Weights of a small contrastive audio-text model: soap at rate 0.0023.
Rows from block 3 of the text encoder of a small contrastive audio-text model, named by matrix and row number. Rows with one number within an expert belong to one neuron, the router's apart. Each number is 128 + 32 x the weight over its row's rms, rounded and kept within 0 to 255. All counts start at 0. Numbers have three digits each. After the name is the row's rms in percent of the matrix's.
Before each expert's rows are labels from the 100 texts, of 14848, where the router gives the expert most weight on average: "tokens" is the input token at the peak. Only what is clearly more common there than usual is listed. The data: songs of 200 made-up bird species, synthesised, often over outdoor noise.
# router: router (text_encoder.blocks.3.mlp.router.weight, 8x256, trained with AdamW), inputs 0-255
# up: expert up (text_encoder.blocks.3.mlp.up, 8x64x256), inputs 0-255
# down: expert down (text_encoder.blocks.3.mlp.down, 8x256x64, transposed), outputs 0-255

# expert 0
tokens: "x"; "thin"; "noise"; "wind"
router.0 102:157086161181128158108178174191143141113160092131135142090139102157140140126178156112106092175133128110104092143164165194113158131073070050163149091129179103156131089099133116120201116121120119106116107095172142105097092128088176123112120083109195140174149175135139144107189115109148159166184127104103157136114169161145116147152104131150141106134181195109098157117140098135152177131115192139083088164164088161128111194141165112058167153200161120191130165120132160100136158185159166132167118111127088104147185090133117101168173079170120129126120188097111121090105160156136094119144106110123133177158175147100179120112106109142076129106152151123116146129073074163099184127144175081130143089152086138166096139101108150055132157091094110167153113073180092131135122122074103
up.2 099:124169113161123131124070131164108125103149134169144099114092154170153139160049109131143135168151130179105134138074092098138158087072083197136133091099070060148176096211140116160090083153113126065125129128200100168161101071142149140140082131096120095117135118071151122118150147144120104161117113155092117127099149113107095173160134195140119111188162123094032082142106153098131143142144139105111096159163151194136120117167071104183133108140123144072101135134100146152112128132140103169047151127162168070113132111165135113088146163136151139096121111129115163155118102145184107075113115073088162186124122145123161115025127137118116102136155131079209145092110153197151122174106126146133136153100136088136043161159098117116138147137141098149122181158112140129156113179092135
down.2 099:073112087144107142085125144114148133093119124122070132128095152157126107085118101200138107122085134128078122100102179096144120141096181152107099112087161176096148083110135113187152114113153105142124121115187156115108117171090110148104136096084154157100138149159105090146113131167119144177140118110122107105177168090060143110091078145143109133078092194124158134129107141122135143181137118192130177200135082099058170132096066151150141137151109065152142136102161122180187084151147138143108112127146106081141133148130180106084110143118176149113099139055086154138134049157133069115099094038111086103143090117053077123161111171103145119108076129120093107139160123094154113112066147099121169121192077144153160146081151140156098127100108193145102151131184110124053139178122082
up.3 088:166120149097176108155126087155092169175163094183101149124117066166089061159099149121132180148133158116154177108107085136115102127112160136144117117156142186140095111113038203129106047136142094123136131138146191133159166076148151129169170118120106177116118117157141113094216129089149105150226200138122107078114131144121103104145180116161172127179085121159123122119105088118054144117144109163162130115154132128159096130133113104133146129135173157105129107186141132154155197150115184141196151126180173120135117159095143091132136154126125091188061115129171153114185134114123057105174128149154144084110135147150077116072163124152158123071081147149110118142148096167132161122146094123163157163072149114143080137124144114111109119201170170103107165141140169129119142113070114
down.3 104:155119097143133211210148172163141102146101099159087167141149119088091128120170151176164134137106108150137103123155107185149140104134132085148152124184139102170114140146130086085097083100130131121117097106154135085130164146138100103124116164122115196107133187109184109157086155108102151139199138124094145149142200107132110114109135130157192131150148092094111104080168177141105094131127183176127140158136208109151172151077031158102151136166141155165107139149089179153118143185196133103152146123136087101092101177094102097154114095132160085100105168107122171113123162180140133111117131132160128113103158105161101177080145155201151133101104086209116091151183146137151135172172158156141098106049131134152149084164159107143114127142110192103124145065081140138061115109100129

# expert 3
tokens: "x"; "stream"
router.3 101:086090135117160170156167128092162162131128068080134117147186135049103101174190111148132089172102102154131129153164198114098120149129133145092125183119158142170133170079157135143118109147120119103160101088138156150118136112159141125152096101153124120082149153096080069124155173060180146126130106171143076182136124156102159130103094074139159158174141123152092140113137110108142104133106087098108189147173120093153132147073190134099097112136130111121079117121102171080168111094178101114161132113092124125162139093134155156132165185157112095120103091137114194157133125120141159189182099124097107134146109096117151131161163145118120141104175232130152069132119201104181168109140146123091146086125109115119110080179182172164088134084088056097083140177125080105179088107076168
up.2 104:164085147157078135171094071133143159078134136118165059194094163120164134113102138162109130052086143121106153141163089094167099146159087157175003125105131120138126157114130181163113138115175153139183114151148172161097081145162160108087139162113078134056144073132154087164137084097133124115111129163151147114123076106162104118161184104172148123080116121137213167128153083110063110134129110119199145119133117135157104147160101164111160187150128142032140101158127111118149157077146096143167099103128123131125149153140160135151141065213113150151112123084130125119136085099158117162117126139102105152125104136109173092162137128144119162098067147156120139111159118129139134121174199111061165178122117164108194178095180091144089119100116093110109140110160137112158097124131100
down.2 094:139178166045159127101066154127098113157156083129173165126129120082102078139128171054161047136114135180194106163181063131049123131098086141126145119132064136139159101154088094166077125129140093146117113173147106164123129142108096170137192119120218144081117119122130161129102083129090146124140143141115089109168117177114114171119171137146181154118118106139108120172166082129103116094064133116078089137173095109100128105127120083127161119158126204148140133171171146126117182137120101165177113142217112163109078110142145151119077096097109088108120128109143153169145174122105121188117126184104139154128094135191046116140163083159133136126095144150156138086121115105127222127132154107129097160077136098058156128149156135112111101140154143135152129120121157100141165105090152
up.3 094:133090105157116110169098162152136149043135143108160108128050090112154122078140139036175137167096166140099133087112090160145086121134106130072091104158158146159118101164122111147170093112107086092097128193147142091148097159171138108172099151090140138105156169128143126080173083182089075148180116149130177142059124151153143095036076118176160166116107193070127144148085113169194146107047108161141100143134101104150124142090179090116144133141154099132098136149117119087095099146135122101146088079099147135113118111179184124151096112154121088126134129129149083121099143087132105075102175164118151133116084163098078098129120113122139109158085060172153175146113120157062051103108153108127150123140119092099106156144097157138139130155130113115128141134044150147126119080088182
down.3 094:121088111083090149114182144137155144161177105135172093101150125068123149108143092136140123189126106096107152072136149072084149110155092110084123129126119111074140149125160212078150099098128096129185076140111182163037140130078182134119160138103098144073066139158127123134082157127155190071092097153128159083163081123103163115114162111134159082084145180103146157153082130089137151075155126130098129130106135149098076157095130102108095120109144087187148118169147126142163092150148075082134161147125092101092192115041089100169110161086078143118128100140118150118120173181086072071110109111090115114132181084137156096075121117149137117159136159138122090181129077121130139091131139121166115127143186071125141072111136091067129113052141140134132131121150103117133087116095075

# expert 2
tokens: "noise"; "clipped"
router.2 100:143167108116110097104155083137068147114079100099114113101083123137138164116125130137200150069137032151133179166143155074184177161086153152057180163143111172186112096087173147148180094110140072118151121147117135082097146114123165134101130145161136130124139088130130101134124162114129111081132157159130118171110121148113126190176098116135154153131096150139140119112188167141154075181139111122167103066174140141073130118170178129149104101110103091075088146107180105131174104164144161116139163150158138123129171076110144153157064146179134085065163143135100150097150138132123088087159156136103139107109082109153147075069124110156115108171156156083160114078135184148144192149142133124078116129102115130162179067102143145163096147077146123184173193075207152135102159145139141
up.2 099:139098126116172095142147155108181128063133148107174116180126126081113146118110187136106131123141144090126150167125130143086117100132153114150144179138163189134205112094135155134076132113091092099155106136112197161136110198113130170145176233098060141161122125145167081105120096151097116154120104117148046130134189104137142122133144135126124175117109159124162126131143102127107092164127175181068120163122153179088117090168161168115134155127182220130187116135180119096175156118084136131107132108139130157134083179144120113068126111091099172119186150149091139129112135120142123139165096130103106204058122090138164057123158167099101066143145130106116116161121110137107086096127117123106143145147169126159100214155077084180126079138143168112190130135108114118194166136101088
down.2 100:118122153114112111113179166153177156159137126107131141225113124107127138173085173177172125164174149070106059169163112136150092132132124163131147118112147111089188056149134070178147153113175189148119137114122131108169155092097127058068105128071123091131127142169120131151158099072134162151120128124133134168151084132113165124146120132131110127156092085137121163097108129131138119133123102166125191105152127100131111100118148079179115133084104166090163107081137139169088150141064079076148128170129134147097093171142148165073141126105134102162096129147098114115101168121153137137137166173129112143134171161176132132217086133161169079186062062143078127127075111118073134166155102131165117089173097136125193095172147098144189111171174137161177159151105139119197078161120173
up.3 093:127159137134146170123106113209195142083163149105100219153100163114071157096150106150118129139108145126089122178151107087165149170144116189118136148197150153139193152113156075129138167121137114134122067093168123149110200162176148126135144125114199115167123139144105110135118125152155118117106180143141102137176092129070143176104100078178138153084131116158170063092079132124137157149179074135143138155116141174140066135122145048130129101125140129134111119158059165108084170172135100166154181086211139134148110174124100166150109106140135120130139107103166116040152099080121160125142102133088111111143146135099160125119113091166091077071077119156145096140176108152155146136112107211096088138137088079135107095131091143090097112133144167105105147087167115105105089071149098
down.3 089:163165149148114101090180074145134146112054095144159097100144140125084191149044094182140172078051084101060153133102140141041137118145131129110123156095132146146134147138168122087024107152112070103117105132138125122166168093132189142121137169123114126119138118100107174127172094160175146122152157110143096089145200095147094151085076114062108140159149130194149133155141106118110144110109138173130058141175130160130158091113155120137126163148051098188164105147130108107124122143124147130198129140107164129126103105151047125108086137158082142113117163186110113098109121137056101120136086084147148096116118121076177126095119157098049117128168117115082112139094136133103115088106151142143154122135121147165131168111115160148143101115041108169110081110094147122106178139120174

# expert 4
tokens: "downsweep"; "<end>"
router.4 095:095170086110058163095161113094163095150118105195088090177160141122144151125102126160131112130156107147132080119099110140138053166092139157166190128128113107102181125115095161138134155107165106140096159131116116123094103124124082113170155092117068104127140156147062182100086159188122112069158145113152163099169090166114150163193125171116102137144158158049103123118139111160139134124141097080205139063114162123193146161101109136145089172183182094074068159081139103105109165150128099117152183092128148171123150078100102134173128134166109177117118134130116149135143128094112106083191156165104130102093163138111088151098107095138150134127063082102132128143121116081086127104139175081140155180079105191135127104099140196115144138093184157185061098183123136113106149109117129
up.0 095:104140115171182109137098154164154150142144148093094106112054144105138158097173091090149081095051134075113092130174133118107098128076111113154126142127110137125134142143110119087123192121144131181159168128174141173151078155133109178091129142143132139136156161155193090103097095103118173122169141101108085117141098103173092142122141107206143170086124138144186091150126130071068142181149120140186128120130126136138106137121138130083079155127106079103136088158104199187142115141128093092091132163113199074126131143052177091133131100175174100165105117110126203091133103092151106174175098110131184156148066061147150101108146097076117212143096109117117169115141187129111082109137110138110152127118098121153108137210125124111132127117181152121121198144156171157143152080101081
down.0 098:107089180096123111120111180155091087122077088149130160154134094202158187173107192095159177224102119148094083136132158163145124197142141063190209101171099124114090121126164123139113196151102153143138138136092105183127099107120114131131071111125158119112107106098131188115085124133198136134090132113111092144156132129145101135162137158087196143144130071141115130129106174159153099110089127077177195147130140154096153166175148160085125085137133135129069116191143056114123092148086155146115107122112099100144071136146076106119137164086110113099180120191076071080126133128094097077101107159127113090142181121167110123149076135134115136168157092114107133181167135103167146134121166134151132154141113160122111116054114127169122074157130153201144102135103093128094128130152121
up.1 098:127166167146180216175139166188151159107129154101148125095090136093108137107047131144060201122136115140093118125082146141111185086166133116138091130158111105119113155120174072132080105117158136134157035131186141134139154223124050132094148124136141152121093087151111138122139100139124138154112106096149147156134096130149135111122161056116125123094163127130134103093125154150117091168175092165137092130150142130140151077129152154130151132146084107143205175112184123164140165152160138161128112097111106115142117150186175171148085118077070135123178134126163157193096197108121150156142040162087073097145101074146130086169123112154098119140164088148033184144151103119106138120115105155127135098156157144100126093186159126079082155183111143136119148164152111116122142158111114
down.1 099:074156126123115121147155113051071091119097123150110127123196170120146088161131163119141181113162153162128128137127175134204153130095098087191164137050071164102111146113096113139168083189122112150079126124127154179144140130089145096126091110137097086148135149115113119111151142150139176147080118158072136123152143151141119168099044181126158150158203149105151153041110095105111112143122138121090127100142117123137175119145135151156070095188093165105085116186114184121091092146119172131131159109100157126156107099107096186155070135175115167165141167068079130131144089127157169158125161159140127112134157139102173155120117152118174182150113176095145139103163130107142180069154122136118153094159095161113107090075155108063129096074163128042120090146144104103141097104098194

# expert 1
tokens: "muffled"; "<end>"; "crickets"
router.1 095:134089137163104101084132123114158097094128094093099090125091113115120206170077131082097194112131134156132116079116084158161069103181134151152133176175178075126173132111108134111095122205187185119095190088107203188100170138112077117121161118072109145120131113129153177067099080140114148085090157121134116097194131135116100148121137121172159139100139122113165103178123092086119122089104133099167151135177151137152172072104114096120100095139142173111159178087075178138093158169078038095174156132126128139103087174117101136103139112171117158076114107148124100113181064100146109114136120108165130096085096121086126115134131147178116117095162138153084178126180090120101098109154155143122141168137154143085144144134141104133107085177152097083097082177142084140102102081113103
up.2 084:137155163046136184166129050139103111059161106152082138110166164157048091133154039086143135136124115179150180088048112146155155102078116162164139090121163098121075148157163103104160067156119113195102137106100147064109122177105181152139095129082115165098143132144213177103181112106140075094149183111092148141124103134159095137170148121100091111093117100115184091132139107133146109080102081143136142110099177153062106151149080104147088163130155108160092151126160133114135136136145132166112153079110134157167125093123192133118091134095150084110162108208117156148120114159116084107084120111159129105093103122162105133147087103109152091165093072192163186133128151155147101153130155175148141148106110133128128136094150118097118146137165153144096146126117176149075149114174098
down.2 087:171170148171060126123115139183130141216095113145126215181157107117107116133144130150138155145144089131045147173194154130134135147124124128155146132154135115106141145157146114170093088149119103139144159110090084079098095163111169160112141092181150130108141149127135152134186116144105168159118100142148168098144091144159160143095145107129162157130168138127152189160123096095144128121116110135095104160058110104156113139107220087131167075153122160111122125165091163103124105230133110143133111113087153089162150131131153155138114079089110139155114104101065100135195042085103100152114075140082145168123091132124074068165129129162160132081141118148076087149117154149092145161092103175116147066131133129138143087166154133037100152123138104160136065152121104094037115083121151
up.3 093:148135131158075072135078116077127098120177152114093123138131085168189129097059125103149144135155124107126186111100093178112147114165126136121097113135150099085211075147148084077152067126098146130100150138121140115119097132124121134117102109106147087122116151063129116151138144067112176135126139106180188157100112141153115170176165083149159094160110103102104066099153121202130070136084127131108122143124117113108105079176120181139109135144159207098126081100100117134117181184068125140109136060168069129145138143168107161087160132108125134116081109126074104109080109107199119112129116125166135090114159128123118179099101138152070145159102232114118086124111121137128129118163193132154111187179177064173153172109116132081127108205138074115168181114146096144158122117120135
down.3 095:119102152149078161192149129070085150140163088146228083115155148135096133161118152180088138087139086150150108200177116186096077161167125138156092130146151145064105125139137097200128104135167056186109110184074113143140121060165120098166088121103152141148123147155123115070116133154145225112099110094134117163127101115210174097107112122172166118147088066136180130177127100107127103060141131116072106163092115082119129120111115122179141132148207146155099154136188139131179131135153119177105112150137154140145139104142113110143097134124055079127140151162109131115095149138087159173078070153077149139109140128146176104090138147146140137158133209126076067119120166123139120123092107124092158147153150133116159176141071120117129167125094127119183126101134120134121114109156120

# expert 7
tokens: "<end>"; "whistle"
router.7 105:097164150098111116172136121159145089137131173095172093179126118077184072143092117189099119169153153085110128137094068175134163169098139164128152112121126152121111127079155123150075100130144099165141178165153116129166110097136153174156120192093100094097155093114099106102179160149144151162121105135175071153094136147142099088174150145164085091106092140153149167115142144175191138158131126179179132073085118136145156139140072069135124136149192128142135122113142132150139091149128171140135150095200179171064109167176102081095124139061052111170153130168179135142111168136146151113145178086110159147167139190182111137149091143134145090134175107149089117123139141126123093120186175161136152133183080103139059199095094164143132155105114187161107107167129136148166120149185090
up.0 105:144145156154140121128174096061139105145089134102120101132136122150128128142131113155115126135150135112148165139125132166144151109140141086164160129088118154117134143054055124143105159155064124134140126146074150128189099092135083150193121147127095135161100098133112104105072171205139199175160146190062096110154130135147100129225145143117116174132149105122093088093142194131144158087152082168116164096150147073120160119049182116110097086166169129113203114149091140120166110158145060123086140123136082131176175134132127123122112097125190096103109156111147144149141110167084167159121107140163122075064136147122145178151202153131119069119120152128115184176123087122182126135118178083125108142163175190105141087085164126147126090125128135105115177078194139121100201148103152
down.0 099:153065099081056104165166156111090171145123156153125152082172209179150097155101104163054099151105138154100119066087159087171184106178152152128115178116096191144160151109139119091187150119068129148101122051095087133093170131094126109145164119167122140092114141085170104141128090107150166133140137152155107123134110162168126096146101100058169088132098101136146135173092125138128155122152121182118156117175173117117116152139112124056179139098130181190092119178137106105102086145082111130110118129083143090160153097094112135088094153119147146101085097147109106089094144206161099122118107175069119126101121159098080092101096128143192102137141057082135111135179091125161129124120101084074198166130136177100138147132120113153164079138125151122127103149134157083135140077085133
up.1 103:120178096133112135094185072126102149096091120111154117122174122140114170132115151109171137113181110126145112096160116158152152113101146184155172147117157114160090166111145136120088106087133095153162103140169226088154157131159137150092125134130106138173135106160116138111115140116061120138108138128132195075050092115153089101149155117154117128165153126160116070109119186125141076151170142077117151164030095109099169127180151120135182133142137142087148137108137151153154129124171085138122130042077110139115197145090159114163050183078137109157167095159175090092145133122200130110137126117111154123137135157120178129140097152124102115123122073107116092190152097124147175183156137107132091153123104220114163091127180061076114129137138052083150105096083125165125171089138162
down.1 103:135076109085140195124138094183107134063146127131097128104101160135082081142148098096144131160149146129123163113076147158124120102183038122134211137141139113136100102121138128073174130082142119134143117140107123123092098118134157106148137084138153069117161187076098083080100104132134071139138160129127109090129170180163095148138132099169144093151095147084146071136098188155133066122107122147144139131115119129169117107114195106091153140129105101134122140186130090121108113126143153117143147125106126076100116061151149121135163124095118101179134145069063119123109160115166034149129127091099080140203116189126156110126155154191124106144168114170118152139075181134129148113183021111167117102104154119102162087163119179105141109096190122189166157133139083060139146151082174

# expert 5
tokens: "<end>"; "steady"; "quiet"
router.5 091:166094122110081131137105162120159123089074095156190166180078089120095105066102115172153153099069128077185092136103125082089114153116088097174144158143111082089169111173146110171127161177180174117121073162171156092159087098123125150135119117131066156099091079122123099153077084130101117149111113074151102094119100136150112094090150130162062167068103150111125168089114141089117116149156166098117128122073158133181162110173069160123151141155141120142161095107125064108104115097092099118050127146144085148093126074114099126072186103115089159147145186084128138161104102122137113116110151064163083190126136122102116142116171136148108056131086153127099146134088167129184147134112150125106148148136159138180145076082185124145130160163114161102060102134088134121147082179150157
up.0 104:140189115101136170124161104125134089150162074116080132110125182096063099186088140117104101101119124210074116123084146138086156144143131103114173163143064105171105083183107125137187097143151150121133073096143077109098097146130097099140135125105107118180142143121064108138186143135123169127132136109113137081139123081122180118087095096138150141219124069128112139083176092119125173069137059107144153165159085081149124164121106071137060084153135112157097104098121040099124142140145127174129166152143146123139150150072093100135127147084090179155180213068134124106161147065129165092093139098173143104121151155156154116116104154120134090101151094108142099161164141135100142122136166159168146147140123171167179076085161148108144147100148166180104107095095128119126100176162161
down.0 109:176155152126066140106112097100146130154125144141113128173177169152154137100109145132187141099122072084132187153151200122135121119164129144096091144153107134126095077126115124065095152128117110170125131116194169126089155148121155159144127182155058180107113122127146128122134114143144113146172139140144150148092161146142180154166073133095106103120174156117135115093126084158115137109111164139152109147086059212116125112095120132129125031148036176115085064081139065111099113110123149160146161143091154134167160079112126157154149171206083063156146124107167112133098129130186121201078113143112120111116142119079162159113132156105099115144073111096067090133084169184167143095162062113175151129156131116151105146092112090083131116136125135118179158090050096115102126114168080
up.1 099:160079071109170125104155142102124101144110086148092177165146095126113099087158083159198109128179147128143129104120146149141155161078105129188110134173135156148092122179064096058115097126156123120104132165083108114089163130106084109169106125119123134131228159152062132162189108139098128056109088135088149101091090146122082201120208118102186174101113111134105151193120103124130158096114099155134162190123094146135121168117143165127119127157148130116131114154198173101113161077134203132151111139166153119141130112109083084155186149116110131182137150135117102130063135088151087137177153063119118090108130109176111116142121126064110123137166078149170137144114110140199111136110151115152127071121073154062155153127101125122110097118167070105079158075088108097095114135133148
down.1 091:093166152115055145110172117123206073138116130168106123128133078139154175173124121091132187122153099125151144126103171095136083128199166116137145100137120168069071145124111145102128171098073129102134157101113090110145130138126151154117130187143091096175095139131139161084122113153163020171109118143155173141125183092143144089155076113167118091084040125087148150138059129140117093120131133150120157156099115105118122093184126117152110131132134163075202138119171129154166090145137151060136107134063083102140092090101065157132136181102150122132145186074156098160122131108087129122087074151091187099137114119125143169083130118135142169112133200177136102168154059118112147109155153130085126127140175141156169129145055093125161101158072144101102110182114082103109113124139160

# expert 6
tokens: "4"; "dip"; "3"
router.6 109:131177123148153176099118137107085175149144107134146125124094177139153097136095151121155120139145111140140108066149157129094169134151128152118121094164172095164115102107159109112153084107139142113132127154108154078170115155066165165068128083169190100101144166169132165100065128113098080165142147133073175126097140117177130121130130176118134147142153164044072147150153161080146100145105132134144061126163105181156128112087172109192151058147059178129176113179102174189106113119131148171117116125159066151091156155132115065163075076108164109113188156118090107093166120154159110150043179119130121157098108156096158153165148151192147098147114072164107159130102150131137107159105073169190155128107160134168135126159196126099138154182146130151155113100071158101137152148143180
up.0 102:152142118156153106167129148065126154198129114054085130155127148124124140164123127131190140125098169121139122102077140127139119109117146151062174167125108057115079128130107143127189141135128155105136181113073141133116146196181122121111076133127188148126121131038167053159090078126182138083137154075155186160115084153155120162144146111134112162125099127191148087088145106177182111098126122073090118143064063080113147111100135075134110103132115105114148130171177117099123209122163208124143093129113104167149149146112157144116160121117134073158115153150138115149190131157127064052145117115088123162110141170148131185143129139180136096119089148067124106113138094119126137155130106075157095148113143107074136118135165184188126154088096139098078089115105179118125133123131057
down.0 100:128071143109100072100128114106153128170130097099152163126211179158150132127165158085194165113145121152168179097070105130083124066121097093118166147142107147085142151133153107117074172101141118166138144155163201149107117114126129116108161145125137163102072129135144104100132137098113148148101144134131111140106128123112082082110129094083125118104082164123064084057098150126127146143104164113179109125096211120143131136181170124060109130123187108094121163112057125136096112114155091152121138194136126120125102101100182081159144210118158117139168101130121159135112160084105106093170049124126160123137160117115198155086168128051144117163209114107135138169090099117131128077139100123103095094173204100097158147063098100091174170129153126103118174134103136123165104168075107
up.1 096:160154105100123147076115035040123104109127093086058157145165134176040102127090120142066086117118144146095087125135180138135142136143155136150134082125152120118083178081083108113075101157114097082131117098121103125119093130132103077054170141137098099097138153164088175074133102123140093106158131137094138145088163186120134133099125140108139150142133103117169150138129154158112124113122172153119071174098147104076141065107160143109083180116151187118121106117100174070083121136171108102190099128130093136143102098175141076128125133106097070182107127118143150094114137176177185098147156125122117088143093115130176170099102108152154147120146101143177136140109133105094017067128129146134114111145098154154088144166155138035117147132147174104147108072147170133152093080127170
down.1 099:095157193122109125129139129159104088061158178140138161174129112109104183117086113139173180091099126130168129132109162173140143118111102120153101113120115104124181084125102124134101151145122134118111133087100116176107090175179141147173144158121188137169082111134174163141112064091122152162096142133198145177114148061110121135089102158107141137167127158166141115177097105141118127102183085064120164146126166149171145094129178114146117099159091048119136115162180116178141199169176135107071155141102134083124142163131084150051121167149118110128096140144113104146101119144056134142163160194220087125165143153166112164158144161122087160134147162042133119185096184117121169102088143186079115174155090138134141161079141159161107124106116189132129122097110072148130152080122143